{
  "model": "sound classifier",
  "gain_aug_db": 10,
  "n_mels": 40,
  "win_length": 512,
  "stem": "single",
  "rnn": "gru",
  "rnn_layers": 5,
  "loss": "cross_entropy",
  "beta2": 0.95,
  "steps": 4100,
  "epochs": 80.6
}
Rows from block 2 of a small sound classifier, named by matrix and row number. Each number is 500 + 50 x the weight over its row's rms, rounded and kept within 0 to 999. All counts start at 0. Numbers have three digits each.
After each channel's rows are labels from the 100 clips, of 14848, where the channel reaches its highest value: "top examples" is what is common among them. Only what is clearly more common there than usual is listed. The data: short pieces for a synthesised band: melody, chords, bass and drums. In brackets: how many of the 100.
# conv: width-3 conv (model.blocks.2.conv.weight, 240x240x3, each kernel summed), inputs 120-239

conv.25:516541465501523498478501434419470529525504527524539470511472494504573481492506462465456534479480514386436515566500471568472453525475461501535522493418509492477520357484390590501469489457502447379478419547664440549528538502505501476495497442610592606498489545397449516517487501405497454523506509522512411489591479580469475550479298474590465451570500492564507335
top examples: clarinet-like (54); square lead (49); melody instrument: square lead (47); melody instrument: clarinet-like (44)

conv.117:470492472508487564476587517509540676508470414470558546561459493410458540580394533468545596467608497508540457486499500544526417530470515484557458557524700491503461478508456480549417482530466383573539536448562481481479501496471522466447478501506542472495551484531551481549460506451487422553508471591504488547551470477630499470536505525470517485491489508505443534
top examples: kick (99); drums (99); shaker (58)

conv.213:484587428506594527567486603415485535521630508472553540595506500454481520505462455512444465553459546605448528482481417464444504537459509563488482563371477398528407448417539409472464531420413448548487445491535503513453502517437532582411439537452471524553507493445497538415420483471515507482514410450486501497577489488541404533481531532518530462529522528473481535
top examples: kick (99); closed hi-hat (65); shaker (49); drum pattern: bossa nova (37)

conv.42:502544496470494517526505417469538481503508509488451443517419483492511519408512471524482485396496477416398552370486457586546495468424417462568522438491525471478491392529456500489457506538502504494487349559637415570523520482463446632539432408387565461557409491467485511426529461493479513450500510522518546601442524522443487582506404423554513463566459469528553408
top examples: square lead (35); melody instrument: square lead (26)

conv.122:504529456469470490559513528424481526448537443474518461506393467464482514490609469486565512491570503524486490524540498468523511553445504507363488498430564515460469419530527481423571509442501504462515502511598444461588562638444500467511518545619473528579604560395525533549533524515458489497459507551484375478441449520508471500528503498489419391416511486577500523
top examples: organ-like (27)

conv.143:510489532515495488559476506472415502508459456449389516508472498483486542541526506508501568345496500513322454543530393503590508590499501497543494464432497503450389497507496479439420513378507504433475475475515509437487549445422564518534547500472434505457355519440487527478453412519513520426547462484517498365505527515473525391523373590517472490453495471499457357
top examples: marimba-like (31)

conv.189:394498450410497434587553521556521537560435452523539539427509481482518535446520459467460460481480508493536443486468546552432519483568413539377433467478419557532541502516499515574403426453500481448537505550534422459500455473561479476519468558445531537458499552479537459531442524502514462527528489509444446450456509502478424558558329512544556537534457425521550521
top examples: clarinet-like (29); square lead (26)

conv.148:428500514513514502454525484572498457490468496281463553451515500509496433511492537457473475506477486546501496508480479483537494476581482500490468469499495490503511500474573454428527502405492493514526508560477498497557507592517466555498541531516549462343499478591544500390435545474504514495529541491488376493582440476518508441448560450399557409425497502396534500
top examples: bell-like (27)

conv.173:479473532441506411529446489522502511541488449539535443509542508498454502506504464461468460540475540466502523524527564476443535553514447543453515463455504550468505507513509463545504496428515486508464488524507459545540493546443468394523523522574485527444475547466473488577478530569524472550477426529450449404536377504508390451501456476479511501472446376568467573
top examples: square lead (42); vibraphone-like (35); melody instrument: square lead (33)

conv.23:505476472485524434402509511506498496424476496391427490528522530460399485652524556490477486580427468498567455512524472606537414524538541551491497464490500458456411515547538513554457441578560501455577627497562462432454537413346480503512428425508565525533529532465481468532528456494532534438489519419472480538514508490481479445474542528462529471499463528573384522
top examples: square lead (41); clarinet-like (32)

conv.159:510474461544496405526570500513468470510536530516479516519496492486444465544508500533486522494482529553436450378505497435526514489457540510606551490592498503518481586495586432482513496500512520578494503387514447492396392508467563623521492491382494439376436512504531546579531379548526487446486484504397544522513617567495531489500423516516448502536473452513506415
top examples: square lead (44); melody instrument: square lead (34)

conv.86:425462442495501487469498496511433555469452424427503482503429432414417499589434491468468530541524478443502503379448489472499396495564535515516519467460502586512447407372482549473525504538432464512539515506559467474501542611551437461517396503444540511491560547598443415543552527474484478467489470472426525545543458450471491529522531530437509537513492468596561490
top examples: closed hi-hat (51)

conv.131:510512432559460446518512529497488540568542484544473460472302455407546496497396504438517504508495525602522566515475507529506397472462428508526470484522391520416546482513435497525464577527441372508500534424514530520464521453515532548444505454510489484558508478486596459572422457398499348496554463516522540542513570470571520495511611492490489471491455506494506513
top examples: rimshot (67); drum pattern: march (31); marimba-like (29)

conv.26:449534440489445537456506567524527560481490538490552550533498486513338524599493484534454396504506475540559540522442526519478496546483545436385421488519532416445513491466571463485476430457479463428540561577459475500501550520519487522437427471491476507484533336525478485469518543490453555528520485351502560493504544479530472529510534585519457505455427559424469541
top examples: closed hi-hat (51)

conv.227:498529499418509446484571482484498492551554531478564513458523493458490525524501508471489511531501523452598533457498524497366548470456522450507459464537493533536599608554535455645532460539565516510458496460425482579537411491586561502507500507457426515483421487526508564477507475507493396469466502441456526623456485532515428508529522496526492525520425521505483561
top examples: square lead (46); melody instrument: square lead (46); clarinet-like (30); melody instrument: clarinet-like (28)

conv.228:478555440523485453624542346487414542592500477492461384506519480475519494395503501502454480516497521533517450425523473520487498495435394487514498411493558463463567494515525531457422494461527527487432494454489551537480472512481459564521497467476562498492396481613568456459516444480482549485471437498508592464549603550509488646508470551507492556516486489512650537
top examples: square lead (27)

conv.232:423555502465498481507510377516475484375483512468528505490493457480510503506483419529466512450528536388516528355552478461488494400407440517637489555455556544537474446516501408511423515531431505483553406377506457528514451547499500465507522459500514556503461499561471532492562600490405460474465497520473507564485511461503453613451497522542505429550575494527492461
top examples: marimba-like (47)

conv.137:422518491526504471425568459521546429508463527502534516483490538427497383481472515533485482550536466483488387529460540466389501525493529501440489483436495512453435492481489571513610509493512527561476493535588529483447511537481427467477538471457589512428427486526566505535426531521577473551410551480449545531494500380531406482472366442663500517460472388518488446
top examples: marimba-like (26)

conv.6:463458494478523462531440420495530444530458482493450551432572551402448430485411526502523486414481470494467572467467539529405471452516480444523554505489465475462363544456494494530423511469518452518499480540560512528545477484519550590436512442450529495560460535432518519455542482580504486355458541507546519519424540588496535429413421590500484534518513507510458484
top examples: kick (99); drums (99); shaker (45)

conv.235:538516381471479465550428533498517489480518481540473607480553490421531476537461452463505518446504536505495474499463568433430436591502453471571545464497449448528489460505390429540502493502423445454451523519534544507473487398512521552330537514508498471529585591532449485470474427523501304514510430487570559527486517559428478517446511517554530449588387528513491503
top examples: clap (61)

conv.48:539561545587512476482606511509440493474573520382440434546505459539466483551557486455505484493481508531493425514513501493522526608459480490481487479516586413480422500470547564515484514537552530463462465524505467512446593460435513542508490508527580441446460429540489471478428463516589540466488467454556561480431543482524468440544372480510474493286440470470402403
top examples: marimba-like (29)

conv.59:432487433508523552486524494488506301518521524474495427475494497507458424504544490486505411563449468497561510483567559484308464489487533436538456482503522613521524495482465456590513546457491604597541478496521450510476500643529486564519482493473517499571567449574496473472528550485472509511511472514461545487478482541532417468358491473473505497521512533444465514
top examples: bell-like (28)

conv.200:513553521490470564505496405481507517566466537447443518506506501501496498509512465506495543430523521526477538492444503590497470499586464491537415393517524432494492501462467496529510457487491504490460490648565505636466489497470523658503513505465495418431465489545563461376481454495510451465483519440455570467496485540482538512533436455528522512566489507502468344
top examples: organ-like (62); melody instrument: organ-like (60)

conv.128:478499498506530596488495482391497434525539523508490459497502498463546423405508529529527419453556554522520544373577573530388522489467445532515511412368494548470503485489461526488429377525485521517439453565405476495547489432455464482500538484525490530507512482586592523512504476529352484434467500439524609466491508420479449577450399563426528462571472487521518519
top examples: vibraphone-like (43); marimba-like (32)

conv.67:504497498551508407461467484516523496499479490443470447559461496511497491573580471430511562429426512486505475495501488577507435505491489525510488479584513430519456433512537529544491570498498459490431341500677435511379517418477439516521461514542440452589375579386478469552526473474483473430462500511447477487472486412480477415486453580514427487569494391528517431
top examples: bell-like (39); square lead (36); melody instrument: square lead (28)

conv.7:369527514416537444542579515553391469394451471556532458536519567514482486527425396466500442499466455506424578460471526478584467406492507462460468552542439509527454531505513533470499456473438549541511500372508405578487494512424449481498511511524485472517578509544469509467477499412500485452501510510553493497397375356486493505474556435488518541524557440480501483
top examples: closed hi-hat (55); marimba-like (34); vibraphone-like (32)

conv.77:523550435563514519507558483497455612470487477445517503510392432500465590504434451413523535525561502530511472506464438394437448507521528462479392597545723461460419547508494558487497590529523510555510555441435477496467530515476528504467524453416470440420515456469486541523482537513550441494502391437512498439483461535510425421618527478427527484405443560496531543
top examples: closed hi-hat (58)

conv.238:526418488535435479558482462290461484499455470479465490434491474444583463476459505497532450427530478382529495547529488541502624553453454476516533523517481418466509453514507482484480478496498446494486496477504457462519627405535506481473546471514439512526486551507590511401552469460415409494443612417519493593447490514493539571502423509516504508560471504551515500
top examples: bowed string-like (65)

conv.155:518454470494533498410493457494504477547546506465549510515511531476504459484467544507474534509527507486459549390525543528438491450541502564526375474530534437489508474415511379510478440538576567507537438467390444552440509526493546653502434507508444469472502445446531509509472471534559521485487478506428490588428530437515567394499398434416511606504569477504530306
top examples: organ-like (50); melody instrument: organ-like (49)

conv.151:457543467523470466509623473447471541567514487430527509491508544491526550476452540509497502525508533529488506407475559530409505440485560453506473484426555522477593559395484470424505470496490585515499489461512451615575490483557510524498588516492525517571477393578502503373457543334491536502436499501429441453489471488569488492544430494527504560497510506372509488
top examples: clarinet-like (44)

conv.46:494443489515497466402555402517411515514544481474509456525502520458511520533486330491469477509509513494415419434443441420492461468543503484537529486563516473481562551483571496579521509458421514554516479517549410517394584542632520507492477560420481400507363497521497515543582493448551506413526554491507525523507354530496535397526374469492412450466545471472448465
top examples: square lead (46); clarinet-like (44); melody instrument: square lead (38); melody instrument: clarinet-like (37)

conv.129:498483497528486459489467423475457516517489545513530525491534481480483484503471505646447514578474467495521498494473509577471494589474472477497515500504516457494483507550502528483548480538464454508493583518507458478596505539412497343467512420598577501442495556497480536573583492576533527486411558500493648543618465563479556489495419527516482407525483467559493609
top examples: bowed string-like (32); melody instrument: bowed string-like (25)

conv.224:505530425483479507456597460545489532490511515470510510483519499499483515583471540479512492407464528493484500490471504476473516506460540562350505482493511489548378555425502554527465434464504486463539372429501491466565485460479532568468587541490382541518468517622530600333500493499501469499521510483530407525455512386511507483519512491474455529501447565482510466
top examples: vibraphone-like (56); melody instrument: vibraphone-like (51); marimba-like (50); melody instrument: marimba-like (39)

conv.119:400432539534510475478477573526478475489445496453552516411529552585496501544481493506437480491495495462360488529532534451537460474494536430506453455519467471572422528455515490526470384508517479450492485473449522406472562427431425563567570563508396538523519525517434480426516422513468503442551561483509479564510637452486546499464585479470436567527460509538482454
top examples: marimba-like (35); vibraphone-like (34); melody instrument: vibraphone-like (30); melody instrument: marimba-like (29)

conv.168:505523484540395545509576416450481432556487420491500505339371483445443422521415532563441604427511561524560500463552503531545546495577490474516492562554525493505553436431566474539542581560497533375545500493493578477590495450478524609494508487487387454520522410506551354533549456503424409462493524603491531528440458469482574517423501545489464582478511534490474490
top examples: rimshot (72); drum pattern: march (33)

conv.162:526521513493547493520457503543498493504511527626534497572560527512493467529444449355523492623485492470499396513484538456480449521541530512508515472534397547428536542517467426650526584467467447565406509423519503428423507454581521473544503457452445612410494498461485527523547440434560321534506508557530456577518482536494490482437594493522512473484464480496479536
top examples: clap (36)

conv.20:503505504484487408547506536497511447495465531472496505408493504483632493529523480538504564548525507577545362505495459501492516551529577526486485394492467492455511463537554502563462373518558482453349518479504469507567527564535529478521531554573519583537494485364414519448489488525565500486372565553425544490398507457428434537516511520479507504550517542543542588
top examples: marimba-like (41); melody instrument: marimba-like (30)

conv.149:418504497479497587366465505524499468489508518432464491443525500475454505522505553462492450463548505493540514438518508507519517466464522467472435483487535483564495488470507516473510502476543565530435507511379434491285375426468483451497402517451434464501535494616473509498511519497441468535523468521343537494541629557485500527494471429366474534507484501515565550
top examples: clarinet-like (39); square lead (31)

conv.230:410427524546521495463501428542500480395488435409479421541516545470495504500477436519470479477510491519520565451578499501482502442462478404497509487444515564509492462406565531528481491475501504472571490425507453345435490574526495409527566465453491569544482519424506530499587498437296518430512523418567371469516492512511485402460467555503516431478588423589520525
top examples: bell-like (44)

conv.88:364539589524487528513533524494514513393517363483421501515496488481430512522528538519504468423479481467616514463489447473562535505516463479465428559430567463377486518459508420478467528536523500452469482541466540481542443488516488460442398460554571503615460457511479515507540564467517452538534435513455490456546530532510526465551520469445499489437419497440523508
top examples: bell-like (48); marimba-like (30)

conv.140:487554473537478532513492510474594571464459502433537525491479504498532524451521471473413492483566515555501451416426456508342471445431516480496479480427469634454448454563518537575483448497540487605466389532520408562539520539543458412517437463463462720547466539431490525495470544463522413456401457581481532502406484516523499443510564566471490477588568499464502509
top examples: marimba-like (35); vibraphone-like (27)